A small audio captioner, trained from scratch.
Data: trained on songs of 200 made-up bird species, synthesised, often over outdoor noise, 39062 training examples.
Rows from block 2 of the audio encoder, named by matrix and row number. Each number is 128 + 32 x the weight over its row's rms, rounded and kept within 0 to 255. All counts start at 0. Numbers have three digits each. After the name is the row's rms in percent of the matrix's.
# q: attention query (encoder.blocks.2.attn.q.weight, 384x384), inputs 96-191
q.120 103:131099201149147088138121132136096129092130132146141154120121192117162053110107168148122131145168109152094074160087111105147159084202137063086190143085120122090225138130079126083067162080114090096124175136127096191118101105107117081069159133135178166165091197121118138077100095098109128114
q.121 113:120118091167132198109203144121135157180090077070141173114097108070144143112186107114135086135078082161153127126119124096074098079127126145189146127144147202206075124167157158138121112128173103124070118128098146135187153196050126137113099165148194154124105119140105147143148145155090106169
q.122 093:161063090101125174136140158119142106119105183136059089061132130164108164097150143148166143161149130123070159150200144133140079111143146147085104111145097145128234138095111143159149075156133055148110152078151061092103145111109084080078140169114100151065126110153109110053119126119092112134
q.123 089:123082098121146162088123151167133141127038170153129170096140078087108134139132148106117099154183125124137114099165216124146114085123122085079132109137118121129103139165118117092178081166085122136114155127088115077099168110093143124125123143173126158094129111098086122105121073089110202138
q.124 104:098119212121100106145098098120217165154094120206158109177146101117104105132118148031128160067087158135118070090135106180140174145126088125158138189075093068128103088119089106140151138146139190135145138148124111142117169131179106128114124139105090174118145098129149099117090079133125126106
q.125 102:072135143143133126120142130111170154167122119135100120099097079078138139130183122115130130148127121152118131098154070150107116112079143137105177150074090137181122171147113092074135135165152172105136132152143122158114209170147081110101067156103120153136160112090082119085084104176130140080
q.126 088:116187140088115047158111112131124058126160116159154120169122137213086140083122074130091152115127158146092123157135137117122090197109164191147070137113096092102182083124184106113123146097133176164123085072082115103146146097103114132171122148150093114141130113111145119133121162161153100149
q.127 119:174132131125117154168085154100158154132174075108125096186171163168117145142113123137169155080085193141119127119090115136148148172148120161172111205175189109093099110133145157211137106130185127116160086135163154122148097139199184141187185100131107052133117089139161106151165133147154100113
q.128 093:120108160109085098167109088170159186126134094120161137105107142114153185057096134133103092119045163120184084150146157141103137113141101150172173111156105089150080061109103128105137079087140139109142160123133130093125141108146173146151110086101094121155093109094181156185100107082161141173
q.129 084:133158127171142122095169133090182094112085158142133155150138126152099114179162144115126191155176079116144164138093091060151137125097128097107113129118111149141141182113179155139106181223108145149116090127105126144100109076121103092112165092176180158115149116072075114133146151119097124110
q.130 085:197128094110134147121116143137095117108124122120067103137118178114088182188094099094165068146178115155152143120152125116159148144105124161082114153111130151163109194157134146112116131141158141152112062156077094127155115090157128073128098096149155126082137070075099173119130131092207132124
q.131 090:083101131104102116105117149123120133154123111174151116106091116106155126094107188061109072134100165157181086111124137146046141163107077140182136102132110170176111097161121156090126069158151162121136175128132194118132178129118188099139095126128141170168099130094160142149127082103204119127
q.132 093:122102176089119147151123144145065175156213133082147142154150195094140122091041159179169052102152176132125078092124139125144148064135125144155159134174126109101140075142097068132137071051102141103183179075169117136123125118139175116168120145127110103154104138136165135126152121109112125087
q.133 092:147135143128140111167088147099166102114142119085124139160121101143097178160157106144172202140080074149120156149108080140085141128151152135124065104132169150144185107111144198211163135159129113171095068108180167125127137055121130149158152075136088129134168185111092119131102179140098121106
q.134 100:123103091120128142111158119190122094094122140117058165137122122103160162162176089065123097157168087124161147178123141104148133086101099149100161145078058163114118181115145074100130157186145131168143085152095114154069182096103163096105040145151158115068185141136086186128158092109140159196
q.135 102:077119111116139129103164116239135117114089169117163114099129070091139116092121118114079117116082126136149097114194179115137136100097094113087162094148128119133152104103103062057152130095116121112108136187147129065091131152080073169116111185158111156156113107166117077111157123082170160125
q.136 091:155150130119139154122116165081122124106083102130124103111098134131086176119162114123152255113092147095096175137117102150059099157154182181138125108115194162159113085177136145209117156159180057112123055057104200129141180125122148156090170087113125121142091145153086130114077131168103151145
q.137 092:154136116161155093111124146084144095150102132160073087145154185133102134205093142097153147201191101131139178157120067089161127161130124152140062130132140149137149204106162218140068083189094150171101115128110094170146124092147084066121144160150150099158184118136144169151106148144121090127
q.138 086:129114129049141132151108113181112152119117141148113146155141158150121145082094088140120079102167139138129090101110183161157114095135119170080173155128107124127131126143112078138157194111108177144188103132119160098124187130113177127165097162080137131044156071089076133106105097092104156144
q.139 093:100133091189122111091153098147158110137095133159113103091137116154112126126133114100116113104063167150141114146156130128148143132160157131109168111097099120154093109118159058040143116122141092115102201156110114140092082159150127171102097137088100122172080127138199122123214136120167111163
q.140 111:104171119181112101131126067080176132096118123105134087102107157195090178144157111149100188145120153105144152162148072146143118123155165139081102143122146077129111156069125143119152112154138104133127101186152104143119175144133105120074142207100098144166200145173125113094090109156104116146
q.141 080:083113145113108062136150108085141172120169100098105142124132166199113090113128129171147120125188169101110132127165097162123140130166150111149104138126091110113100085082143049125186141137129145134134129090137119116109174069133151154157108180087104114116199186173143173086089083174105125131
q.142 105:132100044112117120096171124149170146129138120097068120085146108094093157156120107133142121115109124143114171145160103147131100105160114119108091103142116106129159115093108083090135108124131091179025162201107108117108102136091076190116107148160086107156185125140129121132200144153149103141
q.143 097:128134111111094169178091149151108128119114150132111130100110051111146117032160128104084167075093164110124138142153165168109114151127160133140143125172107103100111094142098139121141103097157166061105083101124109120139159130092149166152153106077098148117100098146110132142084120089209167149
q.144 110:105146103089028122153095127132133171100162093107156125101062118126154155024129116188098111049068149120110113118144122195116085136193136145161127104136119132105103104131105117094151100095176134122106145160114104106117117169148182102156136110058046126132128139134175122178093137099160099135
q.145 099:105182101185136188116096141106126056067121146143129088077160154128156133174163113094153206176160165073086165143105100130153135142123140123147145137122167127129141175070157142157085116156144125124103092107116126147108151145133071080070176161147152113179146139191138183177118139183126124122
q.146 089:144111125158221130112190087135125096104115118107111126182213162110073104219075133142162096190155095157124137102090164099177160074087101073104118181120127091141157158103128141131145115113102129169164138140127133135118142113146085096105100169216145089123189132115113102065162131140045146119
q.147 094:141112138136114092132108122078122198161157141085124153113125091084157077124124210125117151153129172087157156136163103098109105131100141073200115117176164095109120083106134123147118119120099121119115196157163134126106105122079138151193144124145111104175160133186194179178195121145075103136
q.148 095:105134138114146130139167097126111135084166094110126078129152196158144125150106097140138108118102161123109082112095149161129142083167117118152150153121138081142163088107083123122179108093152109135148181116133142099135170155141100109101131201153087106181156186120177129128138095125102118143
q.149 101:145126154187141136139119164016131131191168120125143110131126184179109084182159180132140141135169143132100155143134064135084157148154200126167110129120138131147142120127163128169136107110129100118171179103152110175123067115160121152131163139079119110133131180147177177129162139185089112077
q.150 108:107125134138138128117094117203107052110105135138158077075121161097142126152127108084128100140104186136097091083122151126137177151109121104114138099184193145172149095076132118143131076064140149073134150099157185144103144142127046110083158173134080135221097138181171180137077113111121166150
q.151 112:120068128114152167153098166122051136183162106118123153209171169121138079194152158117199137127189156121089184110074105106096127122143155105166111155155131132137191103141126141205108143104126132106143148090127144182167086171111098165135151107147139069119099135154107187136237119193093106128
q.152 105:068154138108139136118122121110134161165188121124137174134147207146133074102115147114138093113169174109160101123094115139143139136091121090144182170062113126125086107116121042113139157129102143152177195114120131143096108182129170132179110122124144157082114124113145170169203131128068114092
q.153 096:069154145112137107078127089124164095116112189213133127117133067202113149133095062107046137119114131142123105138074149154101146128091119111128171156152078202176131138119133147064135159212168155130107118147116155145087233137149143094149118118132170185116066132131123096152085138066190158166
q.154 119:127118106072139050072195099189165174127094120171114146157113131137132139139139122167148090101169104152145144096152116129137091102157077120052125133086087127114146148160139050096132185156094121162110108177101131096142158129094137112127087177107142169055177120098069067058168116136140120161
q.155 089:124121122140085115115134118100143183142152093106136060100088128109138163117169131119123176092060144104170120131153090138102140132128147115159159105114097172145073055098155115132185126181136107150089163126137128108103149139103139144196095140134079146144119102119220142164119163163103124105
q.156 093:139172110149163167164119149188124091047134105084112104051144149167117140092163091156098210146130175103082141187111130136135134111124200078138146088110203101131165161067115141142094123134159079107083062098121096135078152165127096104073159128130164114146125123138095195129050133127100148126
q.157 104:185134168113119152170124113124138138117133098112082109129153155161151139114143148095127213126102105070143151147075118135119149102135153136181124142174162101124124074109149176203150133099162144089131132067117141162141141135161172130122193029124132069137104174145155218189118112130130144157
q.158 110:094164065154107139099118124164128112119130137148113125073122166126184146092229085126097195113177211106116156158133063130139081132150140192085160140075136160108116171130167057114097196146147123096127115146130126142099133169104104103065106192109153162122127101183112171139121093175166100141
q.159 091:177068093147102172101120165147102154165130095115036119140119107021142143169164162055209161141128105128124172126128128122108115131144105159122112110147123115127175123148161138174075073147148102142063111106099119122143152090083128100084145077138139118096088080153136132183183118130198153179
q.160 096:086112178106164140140100136089109131130161123114119103194174187165148092108128161147141146135196149139080169117078074120106124093167115126133147175100110166100171091106131126166146185148092133129165149089092136166139153163088140049125144159177158072116148158175098138092144141171073135142
q.161 093:225122138147131170159116165102108149213095119084087132140105158134105128201125140123185127123116103123150150153144137119098155158097152138140092104145177095118130150149118141215101122139145106130117134093165103160183069088154176158120152085112128125133112116120133152129139121135131118125
q.162 092:093186154126144119091130151166113089109127183168159069160133124180117150147087059109082075133133047177164103129137144126145164112096142155113109145091074191135122177103113166125172105175108135169123102115103094107147173107177090079148119155142149178102158134061125112112049120088143125058
q.163 099:111122169125117138180109156105087099109104137161199126153096075087161158115139156105122095149140115118122119152091138131110132114110116200112105085165124176144100115155154181163123116148143149124168071086139160163131155081144090106124122038145151163135055141073099120127066109114107138118
q.164 104:120119112072125170157121133232106141106108119136099102140124078126165185121107034105106070117103106130094112105134163129090097055106134185132162117128124159190116132136072116082158130172168154113097076114104137155111211142118128133075075159144180113109113175160093119142125131114156151151
q.165 086:160076098132130187123115153215107127149094206131131095089122089092159085143174097073148128106116142129145128144144154126137147151092149140138145122114143157148102130127175124112145130137124147131093132109118117112102082111097122147119102125147132153130086065131169172182172152118186162110
q.166 088:128101122112105183148133157171120188138185160098171128127131124118136124028138102169156117113095164138125113075164130165103138080109155137116187135157138093138118035140112089141209155075140112094149160098150172091114143121102146157181104189129126124117085115165182104140159142132110155062
q.167 103:069197125162134145113100120083180072118096132209146128100133137173119130127139113067054180158068128133142102150129116150083157146111159159158108156147169144196093139139146221139101114182137138122093144059108176166147144153178112084165158113144149170150057140120151132177098177116153121099
q.168 091:207101180135118099187094157111079134176107103097142175125132127109115145148109126116170077133119102103142107153164153169105148183150118188144099068186154093104090121123136147200153079069154080121132131071168109188153109052156176132162151073084100099137125163131162162101104105131174133138
q.169 077:078131151120099133109118154110142143075174140124153097121126158150145143090108150179087146096107174155107096065138117131082100097140139089172167171104073126140152068113126122122146112112166139127169178128113135078141177208103086057167161150146125126129096151135170110146114129126068118088
q.170 095:169157140160106122120155124123162170135133090080066157157118150131138150168112162129180157158110123100216152152098093085146106136138065117088167137058120165067102153122122138123098163198102090180165092165168092097109140117160208111112128071141180082110177146098086166152156115156128094127
q.171 099:176112124177128122101178097144163166144102157102103187130098022119173126121190111142137149131156094126135159172088157095146097127073132050072087092083113131139146147142156086073132186192100123134154102187153113132093087130072157171099128057108127127092123100115078065144190125082154141169
q.172 087:115112143160149152142156145098084112146227135119145135132145154099131117163083152194114024085158108175118113137148119102151112108156152177124135127144094111162129153162096111095121120071135122096154193137144082217154095143166104101104088165089118097143090181153204110127181093121131125124
q.173 104:205108158123125145164144107107101179103160075058044144160147211104160154163141142119181125133126130083156141136102132125126122079136095121158143122134151108067166091120116163166136118086129110149159161098146119155116137122130185094115167106129144037136129169115162220142128098153127134173
q.174 097:150087125161124129149105147134113093112120169146141142107143045101119154128069117174101102121084067147098160152166151098129113105121152120145146124167103143178145150122076147081091105096151145123083125160125081193116072148131104162088114111151118150178098161168098102153178175108109118110
q.175 092:247090156125128118196131118158135143161056104135112147121144152139109157127136106152127111099117085148120124152139173167137164099147138133134099093177153088106118078115157081180180126045154120086096152082138154142124086111110170173141161072068067096154116111136126169090122087127190149168
q.176 104:105148147128167156153070161087087110136192153125189126154112173140155099094127142161121156142167122102074110076158130096099142128119147195148114132147155124124184166181125187159078117077122099085161089109149142141154101125194090123146171131151142192154077154124101150139090152119092103112
q.177 098:176110120098102211121108203142048169182160157049139133171122148068145105096150143131193174119139125141120116097167087120118143135107128169085123153131139145094166102134116097203122179103081095144130097081171131089149114129104151173199124146195131105119106135124131118102167133156139113070
q.178 077:151099072104136145108102160134145152148129103137063090123126157091084124180131151089190190160108133109106152077081109135095137151093111076194132170142196159183148121107132223170115100150158146129034140133134192115183121119141092069138171115148093129165156133129112132164107145167070107086
q.179 103:121208153102131093133090142156162176088175114146153169088172150121118110116112122151125139137126143110129149138135107120221121132094107112173155126150119077047083136096089141104091088065100116105151122175123091110105089156121105103171124125146114099131132110096159146202141181115024113117
q.180 100:115086142079124132121103150190076113132152117149156145165136088094134112131088108142091014116171067211100076103138186109114123125101116132127115123146080164169158133164053102100149083100142154115164136155103122152133112143102073105135118097125149135097116140068091066063100082098123132105
q.181 095:180129090164114065109153084132139100136065097133131084077147132075115163174141140127152158122119130121124176173118086120130151161192090165072113113187119151104090141110183152117146144111098113135060140172108136115110085109086116155144147089140097096148110115170151126135135161164181112162
q.182 104:146111153088129121161108117170070131184137126040097121158125179088160127157119130103181130134171165064146124103087136148147138097109097130119134173147129067069133112111121106232134125078086126156143129118152166090148146098129121125140165118130098099101158098143146179159137112122117122143
q.183 105:100158129156118121170066154115103054111119105171125064113111168151122136112158127091060158116081162159100094146153095164067155132143197182151126141140158177217103118118148158142139144151191133099105157062120144199137167173144120120108163143069138161196075189174176180101061109161160123131
q.184 094:139104121158123157128157099192116139168118183061113134128104094085132140129094106145098111106186133118168148130158176123147124154089111130055113104148070083110177182143117118096129105086112109120162063200150057094141116099086097129072123135132124123084163076116081105127096106051163175166
q.185 106:191102132102120165148078171139102154175084106118131177142123078078147089092161127099168168094088141124128140099106157128076152137129150068191114091175158131144151051175087151219096096091131131070080132056157154122182068135082144180164186038112112100132076111107157143149134165111164133146
q.186 096:172119163089136105154066165163123120105065108151134147142121124120113135123119117132174139144129114143100086119127209141148156157103090129157088121130198074090120100129117152188106081104124136096118109046130143094160123093108106075161148104129127148132126088064144122107058127082114139121
q.187 101:192169089156132101140127159044123116117118148120094126092139120105056152147127112133167192144129059118110171167173104138157128173151136154125033135174146131090104162143136182176114125124128108147070067120108106147148108063167102174125149105108108120108155139125122130132075157157187105127
q.188 086:125107128110090139140079151109080178150165068068094108113126123123159129091146126150158146116117200116101134109145118170099140155197144100141152120178123114087118066122114108177176115079130112091093176122180164122126116156075152161170164137077064070138098145154201156176128112134158127154
q.189 098:114085177116135154153109126158083135123084131144140123169122143102126149100059115151112069121148126142173042126126201164119124101077103128129175167159140082144115098168068096160110112109138176082173144068095129136159171165127152093162150138119139163108096081099130081108086080086156120138
q.190 093:109139178156125138141110118142117109146105152095209113163111070113120134130102188160111145163189134094082142087154131091114127103099121093090126118135132103099135131082146205125086093117110160108174053140138124097165162118124064111056190123147164178118160076127090081102035117102078142086
q.191 095:093131155086066118122097145132115147137189105125160110116086111146132164057115138178074086048092164161135093113168150187105094148172124116149153125168102118117126088153107094107167109071172124130130146125126109097103136161133193095188121121073084133131119149119183146147121123088172132124
q.192 078:142098107077139065119102132118128144102117118098102100085139143151086092145134146085164156149125133140146142160154133118193123093174112098130114157137164113118104112149135147176172156146121112174052184136118124104141191078130100122198114122167143140119157066103120179093091128088143138085
q.193 084:108161147132145148156149162103135160119169163141131113184151098111194201125109097156072110119167075097146115072106097151078113161118120178114194174065140112139122169167135134171156122113111104144130087139146128153097098175192121118106096090124139129070157118164093093095170180195145103094
q.194 079:182035166069127084107074157104114094077128097126129189067128129143115129185113065198154122117170167089100135123201137165197089169133134087081115083103143161080166118081109126128106160093096104101164119098106053174129098062132137099145142139114104144099130139117171162160170103136119123135
q.195 077:138095103110135065176113093113170097147127118101123149106112134170153119190146147150107174132147099171117154149167146131166115112144112100099073169166129116075140105068160167067124088137135157113092152135142152138130109081131110230159179131151117164144144097129072132070141096136130124090
q.196 096:086052146088129081155159148143086135182089110151135106075099140119128097128177205080118166149143162185115089124106147141144122097098065110189138131158147067128090087105139102120124120105156185126170162170093068121133173123118070116169115137122145125109108100114167122165135173073098124100
q.197 075:090173132108136148107158099166132143147125160071117094108118176143159137071122139110060164124125150132147083150113147106137144098126125134112111141082187090152173145154136091126108184140095114149086159152110009122145177148129066136129108173149105149119148138136137130157099142107091120101
q.198 098:110093167202122124145157095121148102159155108113121129118107133117120102145109134130130105103030103181098097089081139189100155178173126141130175133167116106116163112140110112081067133093201164078193115134151143140098140124179157089108145113113047124219083143155121075169178089155139173110
q.199 087:111104099141125175098152077102184069138144155123172162162145139103130133142144142123167107129098143117175120145102143158051109144134187141138073081080037088111146119178151107133153141135134141078186117096094157057117133101081191176114079103087100152100160152071079138092124062174142123203
q.200 095:143123110107142127105134169111128217061170126134125062132155132153156166109126148135094091112172225106106147136112112068141092101154107139110132122125151140120144167096077148133118101152130132156142137195176117106095109134190183112111096145137132072117123117144174135147127126089142105106
q.201 079:112114165104118094116073128130103113088150151174087171169113131130109208139178067200086048139152127143070092164128114143134102191097127156089087112113065173078218180172124133127107123103115134139155095108076103160154082117129096113139082090125138121110119114096141096078095128136166097134
q.202 091:157100143194139136099092161075153167148156087152142093121122134170097170096089181135184076146104135188107137085135122121135142142130098169164129167167158141171097065104087146183091148102136158136181150076172182098139188127154126083092140175117098109124071162155184126151118131124116079128
q.203 080:159172113086117141152128163132087067099069111130152141092115131107086077157149088115129210167156096096168162155137103125119152097121137084133153125152090191111117134115174183168098099136104076118039073108128178170161111135108145162136121134117192128125129124119109164144151139129153192113
q.204 099:117130132152113141067110096120171114135150108141119154126100104160185111115103127112205085111094159144079139121136098114126156212153146161079135123143129179144146091168082118091172111132114087095129084121176133132084131097062111117110137162152124130169056140173164125165151140149106096096
q.205 089:101141185169118139143183144160164165155153101163149130148108154125172131093088216119125105133057097194126086122095115100099134125073071151167165142160156159128107133113087117128080073126106159106199153164183121149092124184140138070119105122155147084152079178153162084170136126092125108066
q.206 103:104137118103148157100136135210151104120119111133115202106106158122063129102174126056150183115131096114155115162129130111124134112079135100129109089115100143094154126204148079165127131102072100105051150105118113114154196102083149152169068146128154157120168146069108133082141086122110155119
q.207 088:145126116153149104112145096152146146129102162102092141107094183147116085138123077131153110155134155152148129190115147090154136169178140085102079110073152140149156152205082119137104162164102112089125180132189145163078133114163182141161106189111105148168154122094116108110090039098088167131
q.208 098:136181117145074091146123102152105145144142138137107123099049100121115100091111145097159124130070131170131094158143139098133125140104093131084100141137179154145084149128113126103130086176114117177055158188158131116103157141152116121203155163168111137176154118136146134184119116045125115090
q.209 091:077068128114112168139139117119057116063087124129099116139122118081134101147143089169129103111137148077127087101136125206070088128165182154066186115167096130136118130121109157070113152121169064110115068124105147169112057069136120136073101083088091149140073108159123124121116145143157156165
q.210 088:058135180143104180112119143151109113155138154138150149122142159100138142099152138092149144122122152073115109123122107169117161100082150148140151123127079146087164102153149127167128136101149113108121091055070086141145184096102073135030099132127157151112114138106127106122134163128115112163
q.211 089:101137088126107088150120065148165094191117177123154123143121100125119152147138132117167114170124055165098074120095169141128110132072097174125073084119104116130122131149147103148125095106114154155153181120150129074125152141084107148183123105120125129128159114082129120066077121117102145121
q.212 108:096173124148113141108165159126172102109132082141115116133096124080152134114179184053185154106091143120106136107158124125155157119107116143117167141171144134115095088105162115124133080077175091146105066111081130137140138082122049152124162146141121154158093133145175116149187145131137110082
q.213 087:127129148096148064123145143154080151167103099184153120090110096110185082102188085179098148142131130180074137109101097123135136085104072131145133112147164173175105129069115134134131094136100113128122134130164124153128115165094095097177147182109154110165138162148151137144157197075110122105
q.214 095:122078155110124150160114086120093131098113117146133115153121105133173096105200132103132075128131127113108121135141104201054159170161196156098081092154105129089164121150131120115144136163133165084139077121143137125084146066055142129119092128105130123136128107122164139093083053152137159173
q.215 092:127121166106131177117162134167075144213110107167090149140106092108092163077163094131096154141140135118077096097086152136172097044100117130174117094133123085119119142103172181136072150097167160119140154106064118093182189136095102139097131167080170119095095119102097071116103114121131147183
q.216 100:162112144107135135186111141127071100169073127149148105126112073106142141145145094176115162162124067127144107043127145162091113074113128130176154111181097113124085083056134196151133105091173138136131144096105176133179098123087087136139133081103159131104128134163118111102159166128153145150
q.217 093:088204113190142086164126147105108104175148118097125169190113115156145140148136040174122115129156109165143119121118125155103168172194123122134147186125142155154126112172084154147103135119118117095085146059139198143160162175151133118170134179100126163137140147094086092057133135141159125096
q.218 097:121122131096154142097110171124183158156174101122099160129140127177101166144104186086118146073127154117197171082135088089160130166124067137195165141123117103103114114179145134130138110086143164120185114184112122088160161119145164107145127129127133115060156117107125094129186159130103100086
q.219 087:165204082106103084193103143098148108089132110133138094083106040105171131103136109115155203146118103132150147118173130133115129161097131149095119139146147143182083107099111116133151090158110103159060099121108155110153118150121101118235118135153086117168179103160147158119142164140163118099
q.220 087:080060143127140179138120153152079137082135161164151070133116148133172102113093103118142149091162191102158126116115130177050099118126160158105189133123123166130123117148105177120109221093102079116099098098171117150095075079164137107066146115137128146094086102156174141191136135120179163102
q.221 099:088172137163141145125163135104152157142155169126073100167117178113107149054092172081137132156124120087109101106121151094126140067129137169150139199138131085155072118111108131153073127114160103200119123069123148117127180145173089096125137136186132135163068118147163092171110164098152158197
q.222 103:143100085130126149126117122063169132084141115162162096133152126126080143113063143180136058083086129130101137048114147161066079150156150189120164092175145144150110103107131121074128095122182124122218091127149191109126050122131148097113116087117049111162084127173143114153104136172152114165
q.223 088:180083144082142149079124140152100155038129128166070158055133131119069166113148089130077142128148130090154133175169146113180096109125133128110148126130135113121116143165108116091132107039126071150090168142105106148157152071164158103174106147107119110112185137107186106142155162141156118105
q.224 114:060181135156113159138163140177094152219182177184090137131068090108135168056128120139101090128125133162136109109083138095187115064097085149166141136118125098107062154152149188133097112105147132170158117147083118092137160111123097114092127156114162140112108126145137063140150161088123118159
q.225 091:162078145043142096085087170117089084075073105123120113121156168141097145163129057172129155158200148096125171135190125140130085097128134060128110087142144132127199142032090122157108138117110103147122154102125105171167137126148150140158108142098145108073148117120148133144123127175114158152
q.226 082:126132154179113124197137175132091094097118085091151130142136131133166167150158083109129120089124176163128118097174112170124172204159106130138136138110141173142169103150113087090165154138115118100135087100150074167132139168131084157123155130143091160137146122174139132153162171138137079068
q.227 099:140138120127137101134158127086087174159176129089132109130145114145201093138069136217109054131140143146116128106121172100151155094205106131125125148145145111166132131116100149068149150163152181176155116215111134131072116158172128137104133131161081119132104151141115134176120155103098114117
q.228 099:027111143201142151144175093127090100177141172134118166133112140154105087108102090139146152092120152120111102130129127133126155165177174096125122170109117075110144085144157124074081166121187125061091123059107084165132133096154173098114166137100098182188122170100101113127185077132148136146
q.229 106:136117100094135147202136152100081094074096101120165106080146126094092127157154134183118193119155100079178135100131153179065070076162175095132170120137108132129102154084146135085071119083110102113095153087099174143155068119173138211168136097112093162097155115142111133109186128160186141112
q.230 089:114163106125121129185126140162101125149141120156158091112125120073103124121114161074144196170153131151205154115087118119071154121108118093156109129156110149161063086099125131177154132104100138153092147078091136094157167152126120159161109124104147157091155123174150134155163142103140124042
q.231 100:147183081111124104116120127067096099083099118110123127127136117138148125169174082160121098129194149107107164136202130134153144118187166084071108129130126143113138129125131127077164122186112087146042109146095120110106100137084088193126144123135138147126124103143142167109095163149133102092
q.232 100:137094186109157094056119102156107161132112146134114115111139192176116094135077163087060097169087158162135129190101139102164134122113092104112108117134150076119164129094090085111088129175112183112168184175179062173088153186165126075122107148153125095168133140104175139183106101103110152129
q.233 142:066188113162057129151126114169131131181201162162128134140033073117170147113149137086129160077115158140121088124115119086163153139095092131111123157119164120132055172167142157143140121132120130173093117180086101099123178117143080119130143155139129170115121107148142135163134162044123072096
q.234 086:103149168084128131147104129148148095093130177137104132123119148136096131171074107104057141132113141122137141127139131192086088151128135178101138147119075037103107131125148161177159190118176131179173135141145124134133085095149084080132145072141102129072120100164082081162177117114103165136
q.235 100:113193116126141132109166121144192119181122153142159132116138128118159134151047109146115164125130098080228129072107118113126135094176139150133180170075122098134060150129159150152151163120133119174091110115189178113127134135180167108122148114151109164080150121128082126154225141133128162116
q.236 091:145114128130130099112140100147114102190105098148114172098096091115096083092169110162092116175103163152072118178105150093182165124088088081149078111146172163141124133104140075109100134102093178089141118124107109112130133147065128089163175152107176147180119149111169137182141121084084140124
q.237 093:107112183141131143135143149147117140146160166122078132135111145125078153088135157082148122138072135137105088120123120128128107110068092172153118191166154064126092133124098143179072149098213154169165097108140112147142155087189087049083135121167102106160124111123185100193132094087143132143
q.238 101:100127136125126069174163098132130060181129120124134159113132133146102108124107089181144156131123132126090103167106142118100117160104134079126060084122120108148143118156175061094145122147088145104095146102118092146106133112098163161162137124113115203162129149112094180119071109112120165134
q.239 094:130120157121133131075158183144142172093122130120116097133131195168096115103093187071143123145139127066142140145155097077126151074077137113193117115126127122153113113103135146190110082177096118142108168094161151127094180166162146070124096153168183081130087170098196155197074133115118127137
q.240 094:156089090081109110130098154112115146150153111126150128138138105171135137102144146154147068116152195121052129116158142139166098114148124115104119143134149100102156127130120151090155132128137169142153129198099096087108091159093078165088133125127111115117129073145152168119055153114119054146
q.241 092:158147143078138192160063187141098120156156116160129132087125122111084143098151155087079178153163102115180157092120116150114126099111153127164092134109132078100108155120150115160108163122104179176143130100043150111160151147095071156130114100085119117080236105143103105123130131144134125114
q.242 076:152110160115089085166071114138099090073167142128106113148130071104151168137169115105116129140183110104082153120166131119105134200100172149078107088111120174081127140123110129135148105093107120140120077068093057078161106073109147158168132162130163127117175135148199167096143142168137120110
q.243 080:088075127120125126168105064146069110186106155148151102143125091048113139106100101087164122132115079143053071092056158159103094141111106205156118137152104157116134122168073111184123215107197115135113141129089110132151116149101073118170126055153150129169153106146094127085119160102130134147
q.244 085:134110148166124111084109120128084129225134125139145163123134135175172097141158058156103166152153145141121121196117076102206186091136123079139125103119153141097132140145129174161141171121107182133109131173169093123106176114115165068063163204119164117123149185112107163191161092097106093110
q.245 099:176099152028139109099104141149106149046126142115126163134122132144078194090131077149101067140165094067153161137136129135104061101079159165079092103090096136094169179157113135169128123145077104144085108154136167136147144134140150116133068096125138092069170124094104128088070133164131124167
q.246 090:160062180093119105103122104106111159148131135113130060155138102111104203155110178137216065126101076143061083040132186172105060139090141199171137102175154086117127092085106130149140101068177161158210148104109127116180147101136125120143107089110076070140126142123179096102110136162143103167
q.247 092:151125154137136132106115104122087159072128074155157129158143133167190047122106115153071095103120149147110181150167103102143174094172172086120091127144153166142170131096100160102071125210094134106110121124148108161120109150106190115099162158084144086197113131179136167173108105133139140140
q.248 096:146086141121158136109104125124133081167117120154130162118145174186120162129157074178150108123100159161080138137116129153123140179171163179142082132098143126145157112181105128164151148097099127098146133075200170160120136077110155097113156190109089146127140153120129047108122067163091124131
q.249 089:156167142096133118117157168146103110128135170129125099111149168133122136110138122091108206164220119080171152173118115099163125031114122092187091119118139112156096130124144188181134158151119114190063193103088108122142152112143134139135094169129178142071192117133132139135102147152137134113
q.250 093:125096140116112154134139152130093172100170140100152043133151164112112136157122204041148168093161160080163143142151107118155135089133120104139167134104142143123096130145110188137106177152163091141105132150107082124130126126190102156049132093172124110121126091139165184170106123153166077087
q.251 110:126114119108146098089157130159140167055128126143102146152136159133098135104123138091137068115122113142153127181132133108108136148132116126107081145106137200151181157198096037126133153164058106130122174141139127146113152162129160111171056117118132077125182095096137109101094105124124133102
q.252 101:135208156111126130159132144175185102133103132143104122131069116089104143091160145058151156156098109132137148152121116099159149117098146191137097143123136089146041125161148154200098110165097117195092130109134145133156179107093092096165105157134148145155164129131088091168134137096130142124
q.253 082:185063157145119098171118170121087137154133134139121086113114144111138137174127123153131121149179149128140123108126146131173116108132069065183132148164154174129082087068081231179183113110121143121175116125133122127137108087149134162069152140124129122106071155137154155129120166121193095098
q.254 107:078077107162137154106159104108108158136154138113129095136144114104180151168133159131178094082110194139117114112120154126115122170204127154081168132119155148117130124179103136112190129085135106081171096169143097123052062097141108154077127134120110127119108096163117103110170125135108093128
q.255 100:124146120130093078176104118196128147168136131158099147107043126142103102089121152059136155131093116174140104177144135090164175161104084116139095142104147128124066155133108142152120111160127143141087149139127103121136171117136110102166160165136141165146175104121154164183139121039103169104
q.256 090:193159130107149139149127139147143096125139145140113144130164113159146184141067079143066147091146167154177173108179087130136106140092143101148120168153188114088116182138089151116181135108146136124110054212090103119080126108088131084170139134141183134160154130102120150121161165088129067122